From a checkpoint of a small masked spectrogram model: batches of 384, trained on synthetic speech, music and everyday sounds put through simulated rooms and audio effects.
Rows from block 12 of the encoder of a small masked spectrogram model, named by matrix and row number. Rows with one number belong to one neuron. Each number is 500 + 40 x the weight over its row's rms, rounded and kept within 0 to 999. All counts start at 0. Numbers have three digits each. After the name is the row's rms in percent of the matrix's.
Before each neuron's rows are labels from the 100 clips, of 14848, where the neuron reaches its highest value: "responds to" is what is common among them. Only what is clearly more common there than usual is listed. The data: synthetic speech, music and everyday sounds put through simulated rooms and audio effects. In brackets: how many of the 100.
# fc1: MLP up (encoder.blocks.12.mlp.fc1.weight, 640x160), inputs 0-79
# fc2: MLP down (encoder.blocks.12.mlp.fc2.weight, 160x640, transposed), outputs 0-79

responds to: dry (65)
fc1.231 099:484484521502502535506492465460499544518544491563464525523509560530513541521445508513466501568516540532541478490573533408554540560481455465436503492519436519514534520457564508521444458487566472574506433475468404529549446466498518467519519553
fc2.231 093:462507449444477483491493456524566421566457506483531460505422405509537519443522520547443462565487526439418559563442440503417461476507515469566530553485582498500537487506498445453531537481539535436454532480503638496516502511450486478494492488

responds to: reverberation time: 0.15 to 0.3 s (44); telephone band (43)
fc1.243 091:474491529524534511464548558486467501543491511546453462547499482531505489530509476533502421467517506479452576512458546516515467445464464511530480498528510471475560470537495562535550592495456573582487444561455521488537473558494502487544571517
fc2.243 095:522478567464473537478445517534471537483483481469499540437509564424502523441540475476497561464495501506588471481580530522426537555518511477501446513476513516531480538467459515496416411541515467453503538453508540498483512456539536521500450456

responds to: reversed (84); drums (74)
fc1.380 090:474429503508448474469508522469442512450435428514484518495528472519486447560514407530416487487534519478473525458513555451500462496435522528501517519450434536533542479472540509471458467543527574399512499551599461519488460574507548454495485552
fc2.380 090:485500480502470539510464478487499474520490501527525509494547471516505470455549553442579508462495556551440498453522449516567514506488472465492540484520561473523457473587554543550469454562504419555503461413516456529512444453455467547517476511

responds to: dropouts (76); speech (60); number of effects: 3 or more (45); bit reduction (41)
fc1.255 118:494564462487519450481469498451450558394412483473593513574471503527499446510533522461503467476448551468515518461470550468549514555527533484528544498470526426502475511520497555515547469477519526408494490453500470457481518524521526496504565496
fc2.255 129:499525562534470509522425489549517495540536513465468409448461474479497506534508453570504430511511516525501503532547460565543460421509553444457425438570543545515540497514581480510500490485487450564513481452494510592511404500515507576490469489

responds to: distance: near (84); drums (60)
fc1.553 135:477473591486515433515500510533505481569485499496441513481476552475507471533449480575473548499467563480486465524492581460499470485468530373422472442495497438462563474363503536497496512447511475439547553527500506465530459552554548531528490452
fc2.553 111:477524521496503451529524402519544457510568508525554431456475493524512497521488461505537547455492528509574536496510572496501494470511539446385509416539439553432532435471525490488522490484473422536481552472446520483527495520498561488487582486

responds to: far (67); drums (57); dropouts (30)
fc1.152 132:558454512486553530523439467529520542529512475486555492541492551532477501480472504491509616484547529417518467496520523531471472506547521502497484570498427499471542509483467518454547479468507549471529524438487456525442480505461478573564519559
fc2.152 118:500481472513495458547547569476475502545501545478497505437517445524457495487462548500457435461484514532441456429462467483476505526472435507547550537461523514529476578612575467440522510498469402517485460495532525564494480507560480467537517513

responds to: reversed (98); drums (94)
fc1.156 108:514545540485525472517443420591552568569481484486437532467571495468510557504445472567563527496519426533484462519526532485512506480553520481501487553474550514604461542480487529531451464559486538576547482557551544486523493568564411478475504552
fc2.156 101:502527516499528474450523464480536461478500414508485518465443517474488456524544530532506495557448603483524431553449549505428470524439506501467509515621481478437497498527498489498500481471503549445503547505480552462512486525479485545456617535

responds to: wah (43); distortion (40)
fc1.374 105:471583525478509546491466435442482582522531506482592511483548526399505468541467555464491447526572472483503471504517531500516570518535473506447484510469466494539551482557487491419551497540519456485473525518464481556502486493536490494527479471
fc2.374 087:546449519514458508484445572509507521401523467542521547462489555496558459524467501485453588489529492525473473586487551465508521565473426533477495509543509517421511490451521483553426427545500559515448431495492517426556451480484504475475527555

responds to: short reverberation (66); drums (60); reverberation time: 0.15 to 0.3 s (41)
fc1.343 095:519513479519477474486543525470516532541529436515411453522497551477490470497521553488424522481441496458508499495495479481476461474415541450541504411457499520491505518392533482542502504409482449454486525504512550461507500483459477446546542473
fc2.343 102:581455479546552450579480539527464511506499500461508479519476484462538548536469479465501460419519481513532428468469471452518484500469527515493551531481534444505521474540475466441617487493606570463449508451520477513541517540543540529475533483

responds to: wah (65)
fc1.595 106:537521482488447391605465460439513466413512534569538520467497443564511473442457455485413502485462549451440459552493519492448429460498478452463477507419495497489472508511455493450565479516523520502607579483508466524430491484550495552525499538
fc2.595 107:540573470543515536457474600451483453543464503453484527517507539452547445525572577536585532516423463554491528447512462480468458570510506498549466465532498474519596446486486502499439512546503497434526466517484522424498496512453553481526509468

responds to: reversed (67); drums (58)
fc1.127 114:515490538480515534484574579548400557539550484509480470473535548587497480498540416500436504523607480500495428466524504545469519535453483500579471547476545530490523541494464513474436463555530536509444481494486491506493529469485515533466469444
fc2.127 111:549507456523511510478484510536554480484476475500561508504513537468584517492536555491535423523432491513519607635518470490500504360540558486488505489572506521453429524476575517500495533398514497554500455517489473477515458493490500537508456528

responds to: distortion (46)
fc1.372 087:539516553479551442568474390488451539474552494467590539531459534522471545487468506468511534473463524562488583428462487440550479537473453518509402434494471481470458549527506553469520505522495517483497580565454460518505511492532529466490536484
fc2.372 108:502457478523469534469495535517503511522517493475477541435495522475510447456483497502503476473582504517519447486559467490489453532602501519552456593454527579543467454487465435538451502504512526487523514498562558496518572472571451536596499462

responds to: reversed (99); drums (82)
fc1.448 104:532508509544537485522535527553532527539452445488523485508486478434445498537498504512492492520508400482440444500587501506460447458497473461489412480516413535559519467485536513507534511508564484528437499514519516449484516591519490474439481487
fc2.448 110:547498468529500405485497534486520477488474504479424454538478482441482485518440508562480438488460470514540454500491520528440510480517504514497560495458567535521526547593448479414447464472551548507489558513498483521499459450600496461485581537

responds to: wah (77); far (72)
fc1.162 072:518542451507531487541418545492479543563526514593481576522563461547486573383494533512512524518460449531454479571492488531560503516473505530547489391526476507481514565557469417446555449440552482462482479501512486530545531512453507475473546515
fc2.162 093:533486611481473553436493481523485503552360469505481489456493576477571398541488537468463473484534499423535494564531547544468530495503448458484514569557487562464444499444506534496517513522483584535525558470458508467540447501548504495483437526

responds to: band (73); reversed (37); wah (32)
fc1.589 114:493498416496541553494511505464510483582507544498460469477526506510500530481545445535499507513557436513512486518472477532615478524518419476466428487470522516486542529513521501495497442500497580576485515471516479470521577494507464514452443531
fc2.589 103:519486518583599448421471504450454489525497451525509577588472566485521587396460466499496463466487494509566520488489536460553499473523470461431504455561546532471519551484429534465465478435534509444471611507467478542514478490489504483499482555

responds to: telephone band (31)
fc1.474 077:545533533462541503477578530471519487483438520533479526506451465440553499450454437547440445537553522522534492495573514452478566440414388561481478519556530484508486499481472465472454468512550494500517529498510473505559465449491559459528453516
fc2.474 085:513505471522468425551525414494417553532479500448441494512547492490475460532471554478535580428490496575529505485435467476513497503490516525534483424476541472499457516452504528495516545498556432514472465540468465518464526573546531537490502522

responds to: short reverberation (66); speech (64)
fc1.567 102:477563471520484465553555545463542502512575492470577565509469465498533472388543517546525500545485469520552490435472472542438470540513503548515562464514494500457503508529479472465490478495479546524456514444509527483453539476472477539567486571
fc2.567 093:485497485517570469480356510552559473545513505457465464445549532522551486549464404488467561554547444478507556538497416534535502528493487463485489499538502524491493428458516484560494529480501465586482457529482512569455430462498423549489500472

responds to: everyday sound (84); dry (43)
fc1.137 110:437534523553523463540522491517540534486477430524561481418513464527586445570463544533492458564523495552601457464477533514475496531509565448539531469443507421522475495513487467535417469565463473499524518552540463576546477506473493459524498470
fc2.137 108:466502506563443474512498447457551559470570527434521471474512486468488551526555474523486483586478439569510489489445538518567428532540536555505492492469484425488459446578538589506577550483510532530399497448443450576464469453471515507537564447

responds to: band (52); dry (45)
fc1.40 038:555488531510556501495408414469520530524540538491556459502435473480511493513544585541550498490524464442484501517542504542528560523588446483538499529527472514483509471592456501509541464530536492452445511540452523488563466470431476454512506540
fc2.40 052:531485503534467502512535588516489501401461470487443549487513475481464534457477398532508464513474624574451478495424515530526438505459533513490447446523477496506484512507557479487435586511414472509549495395493527524478507502505497493534552515

responds to: telephone band (30)
fc1.14 139:461502540520472509473445494484588522492478603534520457512468567452472453476511429503485407545576513479486516539511431502543490466499501498473458564540483508482519467517444556452449561523468520529473465476523481468583505445446503468457523490
fc2.14 153:505485474492495550458511468543408484523472386499477521513556463562492554513493533507519568507474437524534485428553574491455465466490519524541567467496496533524509539453513457525520473441557530453540535494488515516421483513599472538543487490

responds to: everyday sound (69); dry (46)
fc1.119 084:518530517587541587529526495476546476559511509486525462457436501542511527526532576540458551541508520376516490508551512510514429486506493501549441462552513511506543488524493479467480551511422557485524499517454434508472587419487451479483533543
fc2.119 093:504465592536504456534449482373434531462568506501425444470491511478498509517459461519531500455446494502516444470480529527529484462521509546462491496521470492482539493540555507537524502634494472448563543523496512552466545546503577442465448480

responds to: dropouts (99); number of effects: 3 or more (36)
fc1.322 104:479511574497503481514456443529430504535548435488530449452471446494533516512507553497507540529569471495490510494495525503459456499439572536521466566492484583501473477504511554569525491470533446547546520502517512498431498533499475541473543449
fc2.322 113:501459555422475544469515522518553534494465480542478531547436451469522500515558439522443525424428524485511462448499462489516524519553524475526438477564428459423523566571576454454522553476527540475509543503454455493483469472456540528513444569

responds to: wah (59); band (53); dry (46)
fc1.630 095:448439504417477510551468476558498562454474538565535499531457558509480474455457549529545549461432490466519560511447476488496496497483513490454473413466505554527472483554465438473486487482458512504521485485548535555501497480478493495506477525
fc2.630 087:497525522553487437487491498437512516574452412541536481513567521520577526441495494456522444514514484493479478506516489441510552456537395468471514531491582411495480550499551592496534501497493481534536521496514518474526527543468463496541538502

responds to: reverberation time: 0.15 to 0.3 s (41)
fc1.168 060:444548433495515449514449466465584560519454488570511488468464626521501475497492507499493480553510530465498521426539531467513465484519497550544503388413430514518561429481545436468519502507447505501529465505529528462424489502476515410549443428
fc2.168 065:477524527454450439574523529551478491385577498459487488464534440511505463575561486534512500463525436494483516524573462467515444503537531445514485537531489496521477505568515496546501528528521386518496524464506450488506510446494519538459544524

responds to: reverberation time: 0.15 to 0.3 s (40)
fc1.637 095:514531563445531492517577494527581536562473509532537455494452567552546478510444509504480455551449418428460490473441448443486492484471505526532496444498494545481556534461533525536514538513429540487551585461541495522445466474419488529570521518
fc2.637 085:398493447520385510509522542492475489464455494460492497604487479451498560490454547514558513451511556491510444475521463506564496517513579450454440499487508485500505472513550477483498491558538501495522458492413489524542503501527542537420465509

responds to: drums (56); dry (46)
fc1.301 107:520544467492586507437594504450523523605474507561534518476511441476555537537441513470528535532584526469537469547473474545499484500463537520489510508445511549456447522497502446512510547507496480489432566499439465464506539536448546492463504544
fc2.301 098:584492463514497523530501459439499504461519522464460460472537518485491497584557546467512480457559544493477480531488568536445536424524505536494418515488442528529564494464620466459544550499525501451446526473501522551519554515524540507530495499

responds to: drums (74); short reverberation (71); ring modulation (41)
fc1.335 094:532468506513507465516456527534497446541485481600488511468544596433532487502563454499472546531521479477574462560525428527474509508536463439518506471583543522523523536560465499478473491512466523581544510486511476497441492423469478480483452541
fc2.335 106:440570510461532509502507469476509527475492504429507515531439454519473477585503522545495496419488537494514511435475563526530475542510491490513508516534407482477467499453453541463490467474538538386427463476538535517532527493501527472492483496

responds to: far (88); long reverberation (79); speech (74); reverberation time: 1.2 to 2.4 s (43)
fc1.121 117:536545451452484564493447545512462543498482481472553497523477458532492527455554504552525483451470464498511506502438548478451506509560504505505436578466451561558548506539478534432530487492555508412563518451572609502560510497515525478547549562
fc2.121 121:499486542459454431504540424505564453533555469515538548489562459488484503535474482449519527460452548507491470503475381458526486420511516503516533436529545526436451550537562479581508570479518503510446491558495418524464527514520473527501451452

responds to: far (71); band (62)
fc1.192 082:481557468481514516557482540476398582540508538447464504484461471558503509427516591512503489567517500453491493461496471495432468438456448584515507509546463515502487563561474504419437438406488501495573422502451539405467532459527535577474488536
fc2.192 103:514481523542442463467433520458559536513427487495522543504504555464522498486543460470504504508455475475489515549504421453495473521554467482503573389551568586536493468473473534505518502523537536493413446581559481498447410638466535488502465472

responds to: distance: near (91); speech (83); long reverberation (80); reverberation time: 1.2 to 2.4 s (52)
fc1.356 105:506491477487422507542466490524496465504498458590505574493468538530441492467490480496579540451504582570490548454466460516497450500485499508458523511543554524514481473467464511449384473507500481565552511569468512427530496512487459437564500511
fc2.356 114:482522478464568445531490532592470450459443532437491548460466562459546495530502527535542484454477448496551519545549458513445447561457470450477453510516541534516575452487484443472507587531484449468565463448563418514411523458518516565519509504

responds to: dropouts (95); band (67)
fc1.302 094:492540454559533517507461483524539606438475469509476437506499518475474456452540508477519391525485549475506526476538465504551526483409507496589492534475506529468564549550502458456509428522556493534512518487571528514529471547523538526507572530
fc2.302 092:511510512560398519516540513455570471513494528545469539542460459492456493491439468507476495468473552520510507544528501464553502421461502453516490410466479448499511509494598493469510535500501447470509522534449521471513506473573461464482483526

responds to: everyday sound (62); dry (46)
fc1.131 090:517457477565478517493480480539470517455518527554515466454528522564536447469490589544533546476557487523575476530495467483510486473547497509471489430517553563495512487500532509481496587530509447533516458497516492431492501557498526470521472555
fc2.131 086:507522526513582495568546508474516431502511498473444412535464412544475554543472500507460523548516475497439509539546500586544475412490607478563533578415544448508501552523546525509473545530475517488466511480438499569478495603540523476465481516

responds to: speech (80); dry (51)
fc1.525 148:413541596519464479445447372489515471528455530522515590485518490505466483569523451484494534457450463422558552509454484496494406425543435482502428485519431525571517465442477571514500465467521471511507575504474527441495489514481516528453514435
fc2.525 138:477520535555489466422472415489473502476501529540503538538500561557463546544478545491538556491476489529587527494442486471502478483503488488499489468459520447548485465557524533483546538477528492560585561479479480489480522491514449515491503458

responds to: drums (78); distance: near (70); telephone band (33)
fc1.154 104:520437450468523537457519439464518523569468497475442473593480572515503528534441487493497521582464497538515548467412502495568493481517460487493594469506573433536557498474503587555440495522465557558522565493508498595502575539546574485496513497
fc2.154 093:587479436435498522457425585480454506489560515482510478541481457466507482539533445518496543484464441514515490465538498515516605473517526473543509599470524464436515526434454425485456533567544466487520492454479478433531486469454494425477460532

responds to: telephone band (38)
fc1.103 088:585514426481475499514524478542492506496524422423495524512464524536504460541528458492471514444529520456521520464538503488468539530447565486460532462570499503478552528469440487490494536526580499498487406495488542463491468478434530498515513605
fc2.103 090:534540468447518481496471510515493493493665520545547561477483498475441531519543491470495522473613478524513486534438435424486536553448508452467451591489429469517455407451477530439503482473543476482506482566475456496529484498458523524518502477

responds to: reversed (100); drums (83)
fc1.454 126:512418531505478490461484477499449446471489479434479517475545528494429525582519480559517437532475466475498452478509486443512502503484466493553528546457450505567549487491559468541402503476510527464477470503519480544517431472457473526423495433
fc2.454 122:500531382481466503504547481507491508486398527519541520521476482545544504467487490483459418501409512496499423587488479524516495445489509519510519483490530524553483462530497491589527507530447457539493470483503484522400420539554536499468526516

responds to: drums (75); dry (44); reverberation time: 0.15 to 0.3 s (43); tremolo (37)
fc1.368 047:547539517532497529459519464523509507508449492487477457486417581481510574521525513455519513480533479522517539492502458559480542449525502500599467432484560499542527465512440458429519595532543484445455458562481491486483510530541481467527548456
fc2.368 059:479492513486439467581520557490553473381529495516462440512566448532501501522568458556544483551516529504485452502478540551494498496453532491476510476538490493484466531558558478484500415522529484532455534457497479555482474504487534538516487531

responds to: telephone band (32); distortion (30)
fc1.223 046:476458525507473524483399477466525547539492502512482552493506514496438493472498594522502502537531487477464483509483443545560499517549433518478532503493486517482517444496487518495513449488466492554503511492429492480515458536515455454440486407
fc2.223 059:503504520477487513486545511552486438433420524471441468489463446512513504529552388533491505477517558548501508490543521522465464472480612551553468475551451447436471569572549490456433548494496506416498511468501550555499506438442565471594478500

responds to: band (61); dropouts (56)
fc1.109 112:462512538505540470503549522471517446558540442497498513447457483541471481502396551512579483458592463494475523451424508499512426517586450469462447538475406537490508455494507527454557539504488427514577532513495513541456541462597471552438523454
fc2.109 117:542451452487510525461533468549456534460386576541554518560517573432531501449482418518447532493483477532543508497556451440538552448482498520489476429512538494521498454475498518560484454568510591495431431502505506469530523513478526442505453511

responds to: distance: near (69)
fc1.378 093:449499584480514506473474558517531580444521487518522559468517508516502497500511543550493452506461517489567514565534510527467482434494588505498531446497590537492473432501479538591452551503523485529514539454544481491480578486468489519480469480
fc2.378 108:577449532434467563494502438515469466581543521525522466446495454542476496484550517469485549446545552554473447493478467570465534509493488492507496575474460482509533519520518419451559463470521507444529463488455573524560440556538525492558528478

responds to: reverberation time: 0.15 to 0.3 s (42)
fc1.184 105:499541438493484416496501501475527532517490456446510438503474525443490543419530458489475474417529460390467499490538523484452536478476538509515506509519475432485547539501529472517435509513490528533487454506604442512502435522491533586484479495
fc2.184 101:554434514479509554567485530503410519449541551504465567496505507587557442554454549499537482530475514489482520498538486536465542429492517541529467494515516570521469445498483484473520495487461451440511510487433550419549520512553536448525464478

responds to: short reverberation (64); reverberation time: 0.15 to 0.3 s (43); wah (36); telephone band (30)
fc1.10 102:493536531506455506444573507501487561489490522542528502494490501494428436495561588456504445432531568535535450597515548517510495487481517410548546509568479487532535450506467508519553450485502540489504512499486524484565517562496413519540575459
fc2.10 105:493450493499458506432477519460464500543489495509483453529549458464499555548487398481517517535513467537473440452508440504492540484548525560512476532468474524488528552500506476430494571545539477503468444583422516590489459539525492480424490507

responds to: dropouts (58); everyday sound (54); bit reduction (31)
fc1.173 090:501434511531465532536510489476508513487531473451498591549490523509482540436526501452524523561474528567519447448447420535492488488489579539515472481496439484493478567551427524513571500473441499510495520482444498508445521492501496422442533505
fc2.173 099:533542526525474402499464430510530490507447490521550499445493534522516454592493534557499517463454501482467506550496508520494461450461490476523521441557489469487485502475538526499427468471568413517514504471545469504509479528444454535497572552

responds to: long reverberation (73); reverberation time: 1.2 to 2.4 s (40)
fc1.411 084:507554562465430503556523577523454547479537488509422428477534539501501474567454520631515465444483536520560541455515542499424455482497528467504510491466594470569545500518444567602479391495569460500550549505490465527482476425503493517495526535
fc2.411 100:519457463499514479530506464491527429521573525479523508513543506471487460491490455424494511525503432530456488537463516525546513535551506513512560501502516579485576451476475505462526587557486573464406458477459538499462524553474520540446485531

responds to: wah (84); drums (59)
fc1.238 114:486494521507513461503539472528513462480510457491496482476488560521449483531449452505591457507478540521473506455532497520507462478430469485481501548449463526497546516576437520448521607498548557508542526569530501462503480558598451479531580471
fc2.238 108:500515500494424534498466451560456421488495450509543478483462497534500494464485473458430480510400498493521542454532627465546474463492528466512525545448553480449566520506569502563453545559494505515501473478485455437457443485437568482449457519

responds to: band (55)
fc1.384 106:481450537501562474523459510544529631487512481442496555469511517514544477492536524518484556523457428508428507428551485472555500475535493515535418537508565526487385474523541558540495454474542497537475516513535511463508403469425512564562489485
fc2.384 101:476476527526422515441489496491614447395567470486481494469428493466441465568514497596516544570550518498468523565445583450554449478453535496488521486526530431494551524498503545464450479511463425512463475531470541484557531517442460498516502501

responds to: dropouts (97); number of effects: 3 or more (44)
fc1.86 119:517484489504480496450418453490543501489560424536511398392526522482488488471510527539534568533439478547588494581493513504522504522411488511477477512539494535453510484437453557507511558494478558534537549629533514538531535560445517510493500493
fc2.86 130:467512453372485500427505573548528512448498562516500537542490484537546491518522455505457458451560546472495510558488533566450451469550484481495489531529513452471547481523469467532552485484507510523484489461485501497527473466508458574451473539

responds to: dropouts (59)
fc1.271 109:465497506513501451508517489535560573465567511533536532512579449492429498580486524530526446539573480538586503492453467535542467490553473463415557492545440533409536481475517462493511458433477518508533491570479494521471458493476437491486494440
fc2.271 103:488516464450484547516465445497462473509490480485494472499480535493464518453562522485559562446456460440527530488528454504514508558528515517566498529463503428534485546446521553418518501522506545506411442488503450515519552488463500476435489515

responds to: distance: near (72); number of effects: 0 (58); speech (53)
fc1.188 140:481513511533464449474459517427466494513465585494522484531488561547502449454511445550527495473487508510526501512498509514534433549540442489448509540511581424496520471399513513502482567513523539575580542514524493479563460526561568466480464573
fc2.188 110:506459522478489503467436525504532513523522448470545425541474488453453500454507522582496510459453513546497504424498467493507480513516575506495490531428459514541561529524465441380529525502503501560528476494485520478537532487539503567463515456

responds to: everyday sound (93); dry (44)
fc1.283 097:551494507535455481475413513537468484524536516470482579515462492505550551477460517468552511545487491513522536524474467510610594501524466452555510515456528478532498485481492498519554440506480462472478483499547559520503526478606501499432496412
fc2.283 095:527516468430458592576507568515421416504548471438537596512540474496521481551439524485465538522477506501560481476499566448528500423540527461487498503486515519527508518617406565519484463520534505424456513506481501468387449482474533539472550484

responds to: distortion (33); bit reduction (32)
fc1.196 104:426551473504467524516465568498515555519467549461484463535533549566458485507452479487532485471464504499482538511519547471477552523463474508445423503431567516573530501496482559539516491491423441598517441539476509485492557487554452523454517535
fc2.196 103:518489499531539483497476456501465511440518498455470545540462459504499498514595498572460417494525566525465464537494516507475513520518490580574388554497543456472483519543530491437462560451474555482492537490514522477480526494472416502494488541

responds to: everyday sound (58); distortion (46)
fc1.573 110:408514453477535499560449462433451509436506566527583498521502615497450473410488435475484516514508505637525519520526469551529540491531531514479545501502488488503468537509502504542473448479452527488495532533525454526434484523429470571511551513
fc2.573 097:501523539498547483513463509556462526508571516482493507465590499449511525486490365530491493551429480485524539440495549455506444542497464555479422455532578532441461471472564501602458482503453540542500501396546540541503498499517545482502537489

responds to: wah (79); dry (79)
fc1.43 119:533488449468463499462535460459478442486475547478455576491500468472522552514532524455447582464494501445433445580470461595561522519498536540513488514544459517534525499481483527521514474485481495526486508457530525514555549568562522514499541472
fc2.43 116:564448494543512472467489469507461562514521502467388481506589481466497515498461447489444514454492448542463535502532540576461454512517493537520482538454440512582532472503490493517489538463496435540520476506465528454499442526522497532503475481

responds to: distortion (33)
fc1.626 103:495545386519425500499508493473563467550564473469465455417460456535425543420522552470500429526497483523524477502560447486526478546484533503527571472488524473509490531533482503492507491492444446511512541507490456508494488504470494600524485538
fc2.626 108:550541596530546549438523469544487460564485511530544515489510488519448504538484518498461546543474506518555468497477472579520492484485447476473507533509472461520565466541509550366525538472587457425509468447507523541527534499447452464494495496

responds to: telephone band (61); tremolo (42); number of effects: 3 or more (31)
fc1.104 106:456471415500483493496421474533524488521573485428504440467517534520513488442528587464576543511449546520559577448441488440509515544500536476467461461484502500482491484503412526445542471453502493479493502439442536495484531456430474483567523472
fc2.104 104:506496593535494505467536474570436457494444507489519561502514395515592522534513424536470517433542476455535552520477426487439592499565458553496459565492548498524492497433483431527516525490547496519513490526476496504456541518497520452451430485

responds to: dry (76)
fc1.584 108:553508517439493503476504506467528520505493497580461585444450510514469443502484496413466504595548497505455510538458424529483515460540475534527504472520538503458521531402567497545518466507541524516503518495506506507414385510530593470438525562
fc2.584 091:498514487498497526544438566555471517485453451437513529584496492504504530485499435503529536486414527463529506597541464533488479484501496529535449534461584431496472485456463546520482417477487480443528486462542497474432521543499441479481463503

responds to: distance: near (65); everyday sound (60); number of effects: 0 (55)
fc1.247 116:520508535558456524558543506523462513540529428495514577557435480502495473459526433527502468472467548519396494525467525470451493527582499566479493458557545514415475525437505540491424477464498521583486512570462493557566527497510546546540521486
fc2.247 105:482455556522555496561515493482527467517580541436489572443452534424535517494540409519535450427442541573481570463474515444476508480455507467437496535497548507517528450521516460545549517516438409455510543506492527464465459424512498475562500497

responds to: reversed (43)
fc1.100 109:470543445547513473535501467505513517496456506501525509510554512460488512491470457470461453556483416515565519478477428502511475419475579557512519537525447455550536461540451571475511519513544552413509506540545481523513532486504505548508489471
fc2.100 103:531538420482549454495493547476529466445518554586495489431531504473493481520454571529500539554472466545534467577527526477428480518524528512462487495429445541498513478469562426470601460564510465503560563506504483524490477455526550516505527490

responds to: drums (61)
fc1.326 084:519421500379430531480506543484441450559549501577516494510506536489539552432504514569546530511509511450464522473455468504425483445402592460519470477537505489513459495482531473499532490483535545525489519498531518456510541444481507435518523567
fc2.326 097:503580458502500513495537525548477546536416474508505474547540558429494506538434477443508463489463453509498490536475500489517518553551455530493517475503427477473417570528495497472552515473485471477463408486510426506462549446542501523506477471

responds to: drums (79); number of effects: 0 (51)
fc1.456 097:480496460524413500508426563449485465494510502417581494487521497470548489429425498496493521512555467454464447502467491517478507581540510455534481532491515527495521492436533461535577481546468494464490457487427469445446478429507547540458493543
fc2.456 095:462487484525448482507516480596496493460440512506480550499561495575626530558524470479443566562507519476528456444527510519473532534574492486462556460478494484513541441511566524546590486503509543500561579517479550568441470528464465489464475494

responds to: speech (92); dry (74); ring modulation (36)
fc1.191 096:521507534519503442513499491553496521473489522554500524540484614415476488496570479477494491581437540455478510422452474580433483531503538481519535441549480524541510368529467511560495532489512463487486502510519518462550544515545512561474557527
fc2.191 105:433513428464489479487500505485550451481483518445522493515529497514521483541477529491508490494498474456550527551515456446477475455505466506515491529443561447532493566513544501474482516474490480475484509497570521428444575540506512510502468458

responds to: reversed (60); dry (59); drums (53)
fc1.183 081:509496462554466534451451532495537463559427438435523470539553510534446488502446494480534481573459502518523459511561481410528411497461536472479492514473506462491466528441463521487547493562479557518471509454574502467495481563496483467478538503
fc2.183 084:507496440481452573527503490441556535482504512571497579535593611543415517545489488508528475532531453468560495528498500462503516508565540506450501501488426473467525495472579548459480538512490529495498480540502555468460546511526465497449449546

responds to: long reverberation (67); drums (52); ring modulation (36)
fc1.486 071:514451527442443533532489591534514552550475404501503463476532475553456457460445511500514515538555567472451469503455469539482482578470590509506524447466500571559497499439467408556506426432489513517537499526524549507489519480504455488435515550
fc2.486 080:471536559472514489469439360531428485495471573536557583522549492441562569501410476479482563536496501529522509465569545415460494465495475522482471503600470500507531527534498547502472514544517458521497495465489493477472521532498554526531502529

responds to: distortion (34)
fc1.294 109:488530501417504442504496548488538550434473524479528548516573592451465512537479524496428432524511454414546478475525528524430465448466463561515547467492512500491493525522516568479510493511489562440474542476542492527477533521519437552412485478
fc2.294 116:539509480507471526499549437424409457518476610528480460474409436536522517476570530490533557457500550581460528486476435497507500489461537490556519497540474492487490484510467435505549429529487507536476505499441526478556486536449549542577515476

responds to: telephone band (39)
fc1.8 092:475503460485443483451561428485518523509544476479523403504486465537468515517590470534523514500565527537555514503479494488478438528588508471500489491493452521527513455498387524479496535464419487477435486485513525510415565493516448554574525461
fc2.8 107:536499539480526544525472546520515439555480441478512498515493598513541476496451491499439522446559426425449454501458561578491522493429491494454559498544536500473541511488580435533453490502487474520521508500505506483508411468512531459441418521

responds to: distance: near (78); drums (76); long reverberation (67)
fc1.484 105:451542513464515547489510529495452432548468434513445563561418463485500574493456455533483536547477543495518531541495508488496536533484519517557523482521493529420469492407458470567513458525552506477522491487473542424478504431549555473545534501
fc2.484 103:470557429490501530530463524381535484516496416509449526514461509454532506480468526532474488530493509482558468466447532497523546534441530526501545476452512547454494520577539450452514489461532451461455500459517481451507538477455461451505479524